Weights of a small image diffusion model: 43.1 epochs.
Rows from block 3 of a small image diffusion model, named by matrix and row number. Rows with one number within an expert belong to one neuron, the router's apart. Each number is 128 + 24 x the weight over its row's rms, rounded and kept within 0 to 255. All counts start at 0. Numbers have three digits each.
After each expert's rows are labels from the 100 images, of 14848 (inputs lightly noised), where the router gives the expert most weight on average: "peak at" is the part of the image that holds the peak. Only what is clearly more common there than usual is listed. The data: rendered scenes of toy objects such as cars, trees, mugs and chairs.
# router: slot weights (model.blocks.3.mlp.router.weight, 32x320, trained with AdamW), inputs 128-191
# up: expert up (model.blocks.3.mlp.up, 16x80x320), inputs 128-191
# down: expert down (model.blocks.3.mlp.down, 16x320x80, transposed), outputs 128-191

# expert 13
router.26:171120116161166115110097147145134166093151153139074132116182131146130139127167129127105158118134131155091134124145120113119132073092104121113132153208144088126117128110104098148164141101110151
router.27:117101155115099122103085088114127114138145127138158147142166155128134134159119126147115141092132127101137190145112101117157115164101151126102136101124116110068134117093084125099156081138096095
up.0:114127138096134072108138113150184112140151138130113112111131152104119110111142072124125143122152077146146116123110122130103107118080081146136080116094145129160126164119135148143146160115166116
down.0:114136134171149190108129157127091143144109162127124145111111154113121127175123185136107105120089168108146121137155121105146164149139128130117162130134109126101133142141105134102112098132139110
up.1:110140155120133135116124108186081129101126129121129098129137096106114171139136119111120143134107145083083135085092096120157151103102093083127099121102153127137080128129112123101126123133139124
down.1:073091094146124131095090117148177150138141120130170094121097106120100082140097122122118134136139114115110165130101153096132147109139132148104142081107122148123132125107155139100123143104142177
up.2:159116107142142145119112106160116114129119084177092083152110114133107167117133136092131118149095110117126147109147154118091149126146113135118111104124142166144108138098105118156103144115140137
down.2:155127143136089128131140147097120113199092145122110122114114173156130159110200116160103092144147125122120126126132149116175111172137121147118122166160141101126105136117091108113144131131130139
up.3:120032137137133140101144139119168095154120131159133151110110161096110110128130072138118138117151108133173064119119144172114106140151125213148144134120131128159139133118108120136113120133153100
down.3:140204129128141134094156142120103097105136114097130144126146177100149106120118160134117128104087152130169097114137136154136132102090151071139113123143125123138111129156132133139180140143173119
up.4:102176135147149121131132136143118131139110101127140124156121134109118113099133081147137118154114120153146130073110149101131149116108090126120115100090165131138162091181130119125099096168172123
down.4:128087102118190115115128111140088158122123162158123120192129133175149136161154107172110136105123082120105081125152154074098141133118149154115116085094119101134136114060091128156154139141139051
up.5:113133084157090132160122110160144132154101188124147131145133131127120127125153141105145147148165097174123103129122118169120143102140140165131125114094116119143139139139142153130119149098123142
down.5:120132135140071142122162126128128129111147144133142091160136171083117094118146130155133087154117121151140108083145099167157092175140099131099127089077134110119122104122131167125102152141138116
up.6:159114135136096118161160153133123119111103100150112052150085136133126115120143124126137127156133116107146127083132141177077131150162112107236100165111121153103114153124132120163096118118140187
down.6:096124103135140126115139165152110132140111120131072158091130090163102152126158134157138103113112113121123126137125152102128123118125130111143065137150111135130104129152120092117119139102095112
up.7:100135092101139144151142139148112167115161099103123142110136098126134146166101111141100124181167100148132141136153173135175133152130137141108126146089128121152111093124100124057091137133152143
down.7:129142125110132122107106113108143155081100126110115114124118127100147130109079140106119122065095100133102146125114169191092093141118082087148097154075097179096136111156142093088128148133093149
up.8:168128119116146165166176162096103086104107118155087130129115132177122165095150172119136103134081135119103106096134147115103105139116154142140132165158165146112080162129075143165092127147113143
down.8:178132168110139126109216123108114138137092150149124123119101117154167151135120103114088120124145135097103156129124121128132159125165156151129143166139084119167112166112108120120138120089121128
up.9:171101116141149138110103117100137177134111125171136105115128124134125131124141126111161134106147166129097124136126135107108087123116101142124129123133137134115134129165123093109134129096116091
down.9:122148040152146131087106102135163131113095109090099184106145125060122141126079131145135172128144146128113122127132122101085107129127103082134112131105165143116144134131117139129159113135164126
up.10:178119132056143117134139141129094147106113182099108152105118099106103129132147130157092156142102150108143144110090107151103168130133127109042125155156136152162078160166120143131077155096145109
down.10:133116106134130138170121127137122087174135119145115132088152129181092152091131097178112113141131130135091146104146083145117141083142148159168123171167123153153142098140131085103120089143118133
peak at: bottom centre

# expert 1
router.2:140108144124118182138122143137163115119156136150124134125122143144102133099114081156107138134123165120160144150134092164068126167132163142126162130122123133116091131061113116170162131155134158
router.3:179142156090111091132162142103118084142113105158129131151169127169107138156090147139116121119136142114132092126145159122113135084122126143134143127116113184103140127129126093125158136148117125
up.0:117110110119113093169099130092157143144137131162139146089119154188155142122121121156126135197123138117114152168149155118110126136098117189076149112124091129164089173158165131115101117139132123
down.0:174149126142139121167167142142106144117106147173159147138075114106103125132146102153102132130134134122154144168130160140086146111109142136175163179129145146121110114146157140085132106159126125
up.1:109136108151123083125128114102135138134152081124111142096122182117138080124139198116129126130134148119086135123124127141103120141163161162146146114126185156138101121153121156130098073131153129
down.1:135105145107125158077140158088119113126135119164110173141125155090144149112095077139116122135113115090105121141136077136163151141119083086119119141124101105139132129113111150094138215122152080
up.2:099140115117148184134114147226121134146181084118110164107138129087115110103138131133147137121126162134115088086107131135118153134096118148120115129155131121145146125106111150097079128115155098
down.2:110143132125113061130111086161126159126050097113116150152102140112146144158142129129094109124123085133140077133132150123143128108164086129121100153144141115131103120171103128111155140125168128
up.3:126101113131151135116111121101127147111158100143144110131132140131106116153137100122133121130121173151126156156119157096123147137093089123146157136129110109131158136127100115095095159121134150
down.3:134155129117144116146130145124087146122099116140130119109123118120122113149135176113124139136119056146120145123132095093155105145133182140126070114130130134098115096109131106096153116126112108
up.4:133163130155099135132138109108162177136075134169112131129088142183131127093149144124145113086131122102123169113113113136082108132120130135076149156100117121132104182143130160113110106118112115
down.4:107180023115180142156164183138120146150110148141144135148106104109161098048143130125121096150114160107115116145122133131085096104128166136108126109090097167198099147132093121129134139104122143
up.5:149179119127137114109130159116120129119122106138101169140176175129155144122118114133120135114147159118125127132143163120126110099130133133125107098143156174121121136159113105124120095140094129
down.5:125156111151145135128141114104115116139081119149126145107121170116130124110177177141111152171098092116114125141115130119113125146101114103117125124097119137130105116150186140143120107114144165
up.6:101133112114142153130144089162118176102128177144135153077136119167124147143141131128087150117156118100094121151110134157152133122123137166128125119122119102130100165114116132152130110134116149
down.6:107089125153127093138115145154145129144155182101138139129150118172135153120135133129103133107096140064082130138142144150136109115122102132130139094142123119125120167144135112146107115130114140
up.7:103172128162106133124112160121137131076095137108123110116132129096138115150120135114112152088136150115102115074136172074132101159125147117129146141128146073166116187141125144128112102092127104
down.7:117157087150127125155115142122115125131135127130132112152135117095083124081131124182076095129106116151139107130154119153138125142153114157128158131124135145180101168107139139124145123122082174
up.8:121150117103156084135158108125104106127100101133136121099097121141124109128142159114126116096118091130092123095116140095148160142149083111119090120151133113108134138153153144113156143119133135
down.8:128112126151144197133158184110114106119171130113128118107123113139119143111133071106128137111146166120126144128155125118138120133116178172127156125144111141140133145081150134112128117123111125
up.9:113162130126123126115138137145137139170117088129091119109086118129142138111111109173109054108122137118123170153126138126143136127121106153077139085127124105160142140151156136138117103125128104
down.9:149113116104154123163129132169124126141128114153084115151175097126154156098151121099158090132136126148129127094112118165138144141109138121112128134166106112119141157125143127158096125073117125
up.10:111073116133125156135132158099144140105160121119115124136137097150122106135129077127119154149107111171168094149115099111108127153148098087136162145127101084163076121101128118150071117156140151
down.10:126168136091131109143104120105087142122125159127135133130131145082115141110130152119128126125163158183148158117133144089136138119105123170121132124139096122137148102126136131146147132126182155
peak at: centre

# expert 12
router.24:170121104136102105169123097125143103137138124156195160132095125125090090141135129167139143094135143130091157049110121115146092168158144146180134122105131105103112130124128161154166126108067098
router.25:167142127133140130100105144110116159147095091144005099114124100091107119112149115114100118099151115112128115125143157136140067107129139112151099100171131120106097152110100110103114106106103124
up.0:091155134100131124119152128084126145178162124101115149157107120171131136121143091185116148125142138142133144088107083116163118086145144111150115095111118114166125121128142129100101120140064127
down.0:122123081163121154098164143146145135090136118113135182154138097116086147124155155150144079094137153115126119109144134096137120183115134142098082108140155131131162135119117159117121108084086124
up.1:105138138117102149174128132147117142111172117092154143129155120175150105131101118131135092148149117170124141124122105135131123164137128157145133127131111112133167082148125111149119099169110146
down.1:082115063110175118169150128105121095165129110133163120117092129139123134154122147106116151147136128099139146152106116158102102113115107147178140069142159114131116136134093095117135115105134146
up.2:153137106121130160129153124120103119056160138153108125133172129155122112119159102112134105126090099140172087115117149101183097166124145127091158183172133115082136107092101106130138132155116126
down.2:152128156134115133135080137136142114170118125137095129154132114166200110139143156129135157098117151129123101121114128101080136107114125139198125134152096130130120130161120173129138127077133135
up.3:095159133111112111087153095109111087088132121210130112105124136118156121084143105114118154073100127098122148142151161106121202104119128118122133128106136162124133125097119107149129116158133111
down.3:138108105159201141105132160129108100174101121079118077094160150138079153164095147152103132092157113093112207161130083110084124112113106127078146095132108129117074143121127083123161160091122114
up.4:069141118095105135102101127095144140193119122099147141090131102073151120143113089158087105101134098109152125161126074123178133150171120148137104095123121146135154122154133120156103105153171139
down.4:096122133125031151158139144123098154113126131133118140117120120114108094142131142198138159116133117108123123153135133099093133075105133099091122106136129125143111131128126088123109149129143136
up.5:140091136127148163106192125117123175129121094113146119089177101151114130137126102123134142123120171097123092119131137144161102120114110169130137117131125085107107117122042141148121134104113144
down.5:153115106124118138096146127124106169106111132134156146068100092177161117154138122118129110101141120100116144088116107095120175109111111121083101135082117134158129115125077060130185134176103148
up.6:152165129167164136114120142145149126122147125121120145093140142128143118154194133087111108109142142116114144153175111131102098163132141095148124145169142091113153136097148103135122130096053151
down.6:090128131144196147144150135144137114138150120132190139118125098103134108101159133099158137138148150121105146143109134150151101124124150137165143140168123124138141140130118127129112147201140114
up.7:147118121155125116142151151112106111053093147125114126135089131125106120117188142129150079120096114139109114147126163119130091131129172122142145153143145126113132161119150074130121109125121113
down.7:103133122109165112149148139125143143184120156109161122144164144122151125151154122101095126109157142142096131071126084118121083096130108153039139142151142134118133148136101182110106123107132157
up.8:163113116122113144110137110112153135159142159117099168126137120129087118182119132132134187105120163148110128159148098123173102105134089124111131115182165100087146126140128120175159165076120146
down.8:179118137116076135151128123134151118131114127134102123134130129130164116135175118140104044102094100173116124047120129121125113139144139110137112132148135149137134102157133076142096090178066107
up.9:131113081144145163156151137150122145132184146119092124157164164151194115152168123120162137161197123138160116130115140144138132119114130155131138118108132097101170092109097094142132123171129193
down.9:120135132144108139132156139126091160138109115137168098113139133133119114142152134095166106184116135111119139157122111137126145146124133105134121090147099131177114129142120143166107115096127145
up.10:132152134110092097128128134092088119160130122130150145123093126126179144120200116136131120098161088157139091129120137094146139103116162171139150133111034129092105113141142088123116138126119153
down.10:147142141091064128098144121101122145104139161142132171179101122093117154088191136115125133113101128141140112091116157115129164183133116147134085143125198150121178122125094117125124131176097147
peak at: top left

# expert 0
router.0:134152134140082139170164120125159141112137160152114175141113141124112129107145123114122087104146122088089127117146094099123067135139139185161119118108102163126108143140116189140156131082127100
router.1:125112157128133130158110134135152138135140157101144149142139149126128131102157110142121124135127119103124128142177126128096118114117162135171142089123139132098146114156148117111091090133149104
up.0:132128134100111147120176146161133129106127131149112089143109165130144083112123124121169102109185124145148113094103161130121162122138104166114136178106110106098113128159147135153162119131112128
down.0:143132111147099113092127111117127104081117133095136127130098131150155119094144148120108111121137154093116121138118109116089140138155107157108179138091140129144161143082123185160125101087136136
up.1:152165132093127136158151157161108091168145145102128186109163105131136114107111158126115122128132118089115100129135155144158146155135088096106099126134124142105097103132106141158083132114129148
down.1:132079134163122119105141093167158150114095153120111141135126171140128142146137068123130155135085139078121107131095087132105144119112153179122122118108144128118144122106105117156148152122155139
up.2:136154096121110146164145135125139055135112109142134144083110130130114125128168138161119069173094137120115119157149099134205135142101129136110109152133115121156148126105132134135152160123109110
down.2:167110147133170125113153103080135115122123120174157140118093135101109116103165125156127125170126138126171119094104146111100137142117155118156165144131106134119125089144113147105102116141136128
up.3:146138098099129157131091138167107150124165117190104096154103165155134111096133106124121123160133112132146144110107170084152101130119102110126151153124127113104086126135145124088146088115102153
down.3:162116098094138113164128115126146094152108131116160138150117191116125134136143119164106169164148105130133139127159166143136116110150131105108129143167151121111120107129123057138137121152128119
up.4:144161118132127117118105153155107081157147130138137165141151160107124106138115132115144113128140162116114155135157155162140132122148101096102117132131128108110129168131125126137144119118124123
down.4:165087124146119127149118089147107088114127148108139136162134177118134118107139116126093110122099115120131183131067103145150169116080138166119117096148137165121142159129146128141114131116102126
up.5:148101135116120166093136106133132121123115114137135117130173134118110119134118125111117111136099148124134134141102115182149180110122151160124194106128119135144140091099143113135094166142124133
down.5:136147118108144149169092154108121131120126143110145102139110102125118110157156110122133121135147104140104102130136167131117118131131093118117053136122142130083124136172144148117146092158155121
up.6:131110134122108117120185123129144111126138104116134096141095167125099120110131126107136123144165125074115107130102130137148154120083163200101111118123144155111136111089112143130113175130131142
down.6:145122124143131142105166142147125136138119105142138131148137133117099134140144129141103145132100129077116116115135148104121128099192080058138148128136132075157132111133124116146146100139121127
up.7:136107125123126080130096093145078113147129142133131158080117103142122103168141137101154094146054163153130127122102153153114154150104115150117083125121139138116115149128099108099121133097162134
down.7:114157126132139171154113178124168120137148137148128155119136094147130126088140128123127138139168103144129113129156120138127120128155115093121191123123114114121149150121101157124136116151186113
up.8:090115126109122114085164110100157148133119071118145134092163128112104140129124106168090101118137106126138184164094130163120156148143129117113127160119134117150135139143108135125107094154134104
down.8:161157134155138142119121143110129125176115136138151134114130111155126124128142095163133095089109112166151172154193111134190095154140117136122139158129140097104125145116154177160150165133097136
up.9:133134116123110112137105117177168103150086104093124122097124129071162104100125139120167128142155128147110078100096153106123167100131096116124144137143138127103120140142156106133092105138122119
down.9:111151119160126119154097134199104095130160137170125114127100123105127149138131147133099121149090142109126086133138105100143114141185115157127106128149105121135162153120153134134189159130125137
up.10:115151121138090119125153099143181105121127103143119136177101180172102130134111139134126121140131125128128152110123089129134094134132142131112155161116125145133141140092132166155116096143068134
down.10:166131142094137159133123151100119122143125118125153173121145142106145102131164095130097126161134110119127128104140120106117160136101124147115146145091146100125132158099060133133131125127176105
peak at: top right

# expert 4
router.8:087138122119070131162161131113121130113107095159176154153106116104113151131158111210107106107094106101114157130158117132114140099146149100101146102086112127122112120114113144139140120173130106
router.9:158144098138179102133113139146132146158125139132089076125139102145167131107130109084119109113139137142083140162124163138146130119096120093137092122173136123151153151119154108093146113136125098
up.0:155141159142127121116138137146121120128120115091157104142118158119157110102117085107134183114139159141136123093084147122132159110148110137202125122107148110130140117133144091105146146133092080
down.0:146135010126111102113093141148146146134141117121113105142136098130142061108103131092155169182137137136155088103122133191123144098124159136117138141128113088123125135121118177125115137087164129
up.1:108127147152156116131121138168110113106072171128115118173161162126125128072161156065134133148127133152097127115126185118120106115125170103122119146148135137083106135133117138103131137111128103
down.1:125091081111140116190098123104121140114141153122131146143110097160081144213132142119111144134155108127095135200130077113063131117126129124122178146138110105125121135119134114075134124136139082
up.2:113115155111097106090121118095175142091154089123101113089141164136113115137182140060105150138110120094110132109161122147137108106143123123160123129117116086108144122130136114209160136123131205
down.2:080121148144240130105141105135121119153114138145110131120168157109113114110145114158126142143125129128113134166136140129151102105144136111224133176173128116112111142122151138139135121145137108
up.3:107159124084125140134139130153069159139104107073133101097140111143123138126054136166104141129114109133120100137151149094135128117140169113128140104154126136167106120104116168135098153168120124
down.3:108144078137178123150119122137146145117136140116122105152126113108159145115058143151129150193150135109124110144135121120121171104113104112156122124150115122177128091140158117117132154124115116
up.4:142125147125141121146148132102108130103141136104153117161135157100143097131106096124156217185173130153111136061092127119135142072119127138167094151132097109116134101109098134110145144122103118
down.4:126104046136130137152090143154125150113131110146100129122154145146103091118137141116137099137116137120064109116125097085128158118131119118112112108092146141138153123149121108115142154135180080
up.5:064175130124151126103134125136136148136101144139147114103129173125132144105120157129147140111148117152129123146130158090090144171147112138090146139115151132118117132132116120097105137115148121
down.5:072129114132096149142075132100113142214141117141123072132109133181084125166142123131120117113127137140133116084117086106090116130125100139076157105122132171126120133136121098125126141100132152
up.6:111163119137107156114168126180085119100119127141114144097110103120101087122118109112132086088131126099124143138150134128129145149124153137082126117145178146174148114109132181086105111118126140
down.6:114135182121111113158154116170114079169149126132106121128098154101166077140109133150125135077139124153152133148105119126114124188136157173153128103152089168119114143151131112109104135156085099
up.7:175148132143124137099123134180153120085158100098143143124135138115124138142132166124108108126141125120155124131155120155155116110093128169139100151113133092070126121124111159103131145110132116
down.7:149094086135152152232171142116119113157106129139145122116137120145161184144123121164150163087141106115118123175106147175123123087136128112160112160114114116128114111139145082087153141177142096
up.8:096133143117112118143139157137158088136133101133144089110065187166155108155120127142137110149114124140123139150106101136141116152152135132176119142145113115087138099136141109155074082157119121
down.8:179117132097110132112131140103124175095102171149150142144105101119124158141112128168121098111137075126105134158130123129144179143137132129137111151071116095089151125127139095126103095149100109
up.9:158148146118120122098128111155136136135119115152115103107149132083105159115132143102125121105125125124100147124148110106097126108139131106148121097155148149127126140101125151113171153108096148
down.9:133167105101135111115141119160138149071108116143105101133113105084166104117081132111121189127093131118153122093118126177096156091107108104124165125095115095143098091096119112115132097138155113
up.10:120097137146122094117120149152112118047123097134090168155126144095133164132170106117123128139136104134142114076081125152154166102113139104174136050139116099173119107107131114130157109110103129
down.10:164132118069164122184161121140118147150131131133077166124130124111100114127100139144106158128152146134111121125123090098087148111120133127098121138167149158130123116121141061080113114084102117
peak at: bottom right; bottom centre

# expert 8
router.16:116147102119180130136168121130129153125153107094143122117097111132162149167105137191142154164118141125086128137125134144166126148147125129120123154164127097123129097100127159121118127147094168
router.17:132147102113140103143132132160130139121138127115174100095114136146164154116164119036112109164131136118121099130154122144140122108141093122056157158125150164092149134081115130121135151123120150
up.0:106069139157105130165125155126145067081148109135135129171124159150134122149135111095149149145135162132169113132132134153117111169138128133112137104098129100111152109139160128172146109127100130
down.0:165127151134161136097111135125127135142122175119096137169133142145101124132129109148106160145123144149138100113159098085147155143104095142127110201129141108119092111121157136111090099164107090
up.1:116128135154134119155176128103156096123165103131145089146076156150160075123138111088160098140137111136140136175147142177108147106116125129136097141119117132132182119144147112167172101133120147
down.1:177159130114170144116131127153097146113139177131098133150092103131146077128092118109085132122115126135135094145119131105123169117135122116102106163135096121155136098142115145149121152129104136
up.2:119131132114124128052148094087119095122154140127096153143127118139177151172141120129121099141098150122123132154097086162139156174122118141096175145145100084125114101143139111113133107135125135
down.2:170162143122207142081121134124138137207108119131136093133102089163154130141108120148139118114140106118154118173130104118075111119171153143154126164112112169139129123149132099133138102093141166
up.3:169125116135152146134121136113135147120151159160152093162146146111130114096178112159131134089135145129138144097096155073128080081139187100153082103127135138132110149135151075138096130133138105
down.3:132120154127053117134146138162092129162129116145156155115144154120121119130158123084150163146142114138101120088131121146124124132116146120151148093132132109130103159100116136176108124162136104
up.4:103144132106118146142119118094164123116124113138115081130135174130126162048138134120126086156120112158161109153161130130126163130142151110153138108117139132147154126133129094104142115096139144
down.4:101123169132093144132129105162085148153125089152147107101134174173139169092141110068136162176119147115111148154124116118161120133100140112139113139150163173145096112124135158173146152133130132
up.5:105136127126123134143107156143113134106143111149171116118118141138164140130170132131139123120097131130191120132136170138117150158089122150191123096089117149112134100136111077166139115215143129
down.5:080110134151116111120150128116110098031149127108232114128132129127104125125119123144133109110118115145120140146137155147135119110128124116146150146089123105129124138135107154150136123106104113
up.6:170164127120135119120153129117082131125093150142109079121130118094122100079133123137111154096104137098135148113129176120106112118111165099121127119145166154126118169127121120092119141169164110
down.6:063152050139174125186140123128148184150139134103121110122119114089149148146110114101143115109100146129179111090124098129109193152130115141148141178187099175144135127132131136125109113119125160
up.7:128121127118142095134112108151158075154112134155123057129071136098125125114096115105124122119133106122114113144107154138146135190138123073157136124097129151097136137152167141118110104106130080
down.7:061131153114081153128117140099157116149145087146170096151160143107097120120188146113135056131128138138093134133102129148148055157120134112109157070068131119136122110110135136130102113143155145
up.8:155141145135107116060133124122103132094074112089132141117125116094110094152136108117145135109148101115108149129105113109077131117130120096126107129136095148141112158133145126101140156100134097
down.8:130155092127150131096172101118122093132133133150160140087128161135076142096160136113100108126130118102117136139136137135143106132133142134128129126116146147162118120106153142111146104170118119
up.9:143117119135157114154110163119169150107124117109122079179143144189143120114122157163166165145167121151115127186165167135102090083104146142121116131142119119160145133149099133115124104127137139
down.9:126119094110164114112125097128112133129134123159126089127139148126130123138103136115096082127106111120105141179117120174154129153142101113146138115106125097123128117111111074138172149150140130
up.10:120106128116152127136129148107146153140142168171106106197116139145143124148112123170157177141143142158169135086111131135154113143123176093182139139145118097149149101129192085128117098199124168
down.10:126143080119141162125145140138154136142147092157139122155156136123110124114161160092128103147130117119151117113125090177116087158132149163102146129132133131124096122123113210176108116132142138
peak at: bottom right; bottom left

# expert 6
router.12:083129127093153173095132127147100116135145119139160092110128141136155121141088125139113119171122135102153143142130132179101135132141137132083094105116122167135123135129103151100067100153184126
router.13:118112110134120148133121106173089090124117144152177130137143154129154099130140140109128094164162116143149113087148110172077189126097138115128137145107132140153138109106149134113147147148153141
up.0:136135128146117115092120130174117146110212141141107126099170115140137115138148112115111124086124139126117162119160156129149127138111090155107159121117128093113143148120146118125157121134113134
down.0:188125136143152159150117139181120132120074142094116129084111123162133122139132134141133139114151113132115161157124103117107117122128161133136109103108103174177116161127137083127128116104085109
up.1:110130129162157123109083104092142170192104150124117117162122122121100135126144162151105119110134160133113140074127138121133083127145125109123114116132158129102096136136138121109175159157156074
down.1:121158068113098122171106118108114116123129130177146140106103121157131140124149153116120156100151107143127136153122133101093125112152137122136147056171113150146098141105115111144082114077103104
up.2:144093136145177170147118132131128118116111118136103099093131122121087114137119135097151110128151123092125126117184144110120147143141110075108135124117130131104096107127158139074095143112147121
down.2:141148130084124070161106105114129140118138114136134129097114125147151124123116129138119140113092121105132129106072124099127119144101151167121108136137115138138158122128123134080147124133134102
up.3:138082116187172161101138116166124131131102155167122128132141156135136159140131172116152142139111131144110148118174130134104127138129155128167191118109139123121106110119121143113105119111124133
down.3:103160124060120091127143122159136121138139163138149131128142133123082128075140104103144118088131122167117141139105127166143105179148136147134109158104152158120134130130159100117114137157102124
up.4:110155120157097115120129102159118143136107099110125175101127096140135143122141104109118108059143104142116097123113131106113129122127124146143119115127112130154092172122130173105133128139143155
down.4:116119158104141122093136132167145153105134108164111148100110098148092147120152134135123151058114135153142092103120119089118143122142134093145136085166153131130157145117122111100137117171158143
up.5:145158141155094128132165131118136117120132117127143084104089129123085126097159153157132126141130105130104139121139145130136153133142147118155109102155072135101109146125137132114108135139099129
down.5:163104085137175119113110136136129074114132110088134077128168129167115112136122092149112122169127156139087152169137088158129141104130102143138140136124147108148126119152134067115161132154150113
up.6:142118122112192129077091122130112116167117112152107145104127102129125110130128105089138110132161123138116124134154110127117186162146113087144169132128070147122070149102115127137088122099128151
down.6:104132115122197131095101128098120103155128097129075120086100108108154129146110152091100136116124097113117130093144160133108086088121152163125112169107130131130152131141158117140138139077107122
up.7:162125119057155095174091119105130116119111101114112098118117116095087125126128090121167114160112135076121095102098135104148139151158116095145090122116138176119116137094131155127127150109134150
down.7:173104141192135161110102135112136111106136105128117140127098117149138116109137151153095126155139107122138090075182129107129148099106132133131137149145115098118134138160116150111110111123150177
up.8:115170134152107090092086093144143157129070142108117125129165149144124123143102180100118086138108161109090144136149152121136143140132126134125119167101112136146131100128099088142155165143131188
down.8:131079134135139167129090177125125119132206148105137108135095159153128119122115107121124112121162109108099133112120127111122111142108104136122138119101154111111115110149131131117101102125117185
up.9:118103135127090144121135118140104185109131175047122134173170131115122130134140125131125130137104123123112133116126131135130120124098125132117111138137132126142147089118126136131164182129116129
down.9:127169107126128122138116113105149181133120167185110119162111159095159128136159102098113138162159136116126122093130152127131123156123107139108128124125119144122129113126131113124135085158114145
up.10:116131129078171107103122147137093143115134142134093085115066142108106124075148139087095103170153087071132146160135124117087162169123140152094100143102125185138126138131147127111069159100133129
down.10:124142129174142135100156101125140123143102135117126109155172147102146117161115118126158137166145157077141139136127134116163115130119127108140143116164104070143121139098109132135201113146144098
peak at: top centre; top right

# expert 15
router.30:128141128140159144155157123153137137153144116128150124134112107137131135154105140204128161117113145124079159091108149103159103155159152121135105123128125109133109118137107159134093122160122101
router.31:097127042137166126102113113072115147157122145096146108145147112120159153130121155143157175156126103161169136195134158127107146131088132096092157129137132140113154102135122088108110139197163157
up.0:161119161144135114121164095090119129065118113167116112086106135136105110124134116103124118135107144096127138127145121157102110165141178107113141096094113139129122106139153113109127129121147142
down.0:110147151081135106109139122142148140141127127117124156153138098114128154112135118139131162115173127148122130101111074123089152153122135127141135131133166149135100111123120150149143163152144112
up.1:148096133183118130125142128119096157087152136146083105117138129126121116146177123093107136128138108111103104104118143091128107117124128111085173113141145106071121120097108126127121129111100141
down.1:165131174167159157150142150151127124122120128135021112091148144145102114133124139120119127130124139117102132173137135092133137153116130122102107141227097139102141112154134105136140143139100147
up.2:153105146181128151116139103118093059139115180109127153135141075133136159127134135119109161136082119157158144141109148125142138150058085059122110146155129120040108148130076126125134160112073110
down.2:116143109085142113119160132152156107118133117146111136123137094116132101120099128143145122174128112147138137103143109166057070100183168134126137123138137143179107104147121082145133101106132156
up.3:099159134170130106105121126081140138104100132083082121123139125106166089110222143096111200110121126131087133143150145107110131077125112100138103131163152109137122149130089112135136128128126101
down.3:115109094111121146074107143115128127122128115140063147150128143099149133108178104125122072093166157129151122202116111085154145149140139139076109133148130149136125142155087200131111098133117139
up.4:110154141140136162138184135112169100105096150143080134142136117144160122107161084147100139128104142078117116154130141116104089140142118109062160118161134154155126133149112146135124135118133099
down.4:128126120107116118100201130129121093138119143139092126110126090116121096107095115096110109151147118148143136168100141165083151084127148132132153114143146093189071111133121089137126113119164116
up.5:131103161171124108153165137162142107119137127135122153143117138124131148116129101120124120136152141108095140126152120132122126118173148113088150155132137101102117102082116153154125110138073122
down.5:146120121150132130114124110082130134119128123170205091091131127132126112146151134180125113132125115108115128120137133138114107156147115117187139154136120092107152140120122141194181134136184173
up.6:080152126132128079137129134107159145114170117101120143107116122166149062164144125131103138146159111086088110142150127129130102133120106184143120124149138088123153099165111153148115112120134150
down.6:083118164110155127147134132122147143198111139188136133096139109125162084119075112140115146114129136090108129142103134138143128054097139124194145144130123094117119129119115136119153130147158153
up.7:134154149156091127109136123106187112112104109148086126119119141143113136127146124145132077097108149080131122116146106142118107122141115127067104144138146132128135120146147119169160115101096113
down.7:123123112141175125134135132133123158148125109115175109101119118148139089161079113157128114164127107115122128181116132166130094094116100109087114134082120114109146112132102125151143103159138147
up.8:076154138130134115099128148135148138104122109128127141115112138122116159120183153108130115107151129105108111142141144180131097108134133148144122159121120119118092129122138103149143120108115168
down.8:130139070124135114176126112120134124198148119157047091131134139117150091112049113070132147143105119099140098144115109153140123102104138115108122101079145124088107125117128119137136150136159154
up.9:118113139129110135099117137138122135108109121144090126121139113120136160137131136112134098071139169082125116174138132083086094091108125125083094155109208137123150126138087108159132151122132129
down.9:175130080084092118129131108121142158132122146087123130151134103135195131177100175130138140173108167133141105084092124101098145112171167128140137118150106136150148109142102097112142139080145158
up.10:146134113136112145129135156132094159085096145145145172124125135092109142109124124124103119100152125086117146110157150122090103130144179152155083069096136138128118164157103121136160146132137096
down.10:106124130136119099166118104153107127140095109127172110132119138143133152151091147161136156138118097126109136143143136155099145103123124085182160129151125131122104117119137153174138154096155107
peak at: middle right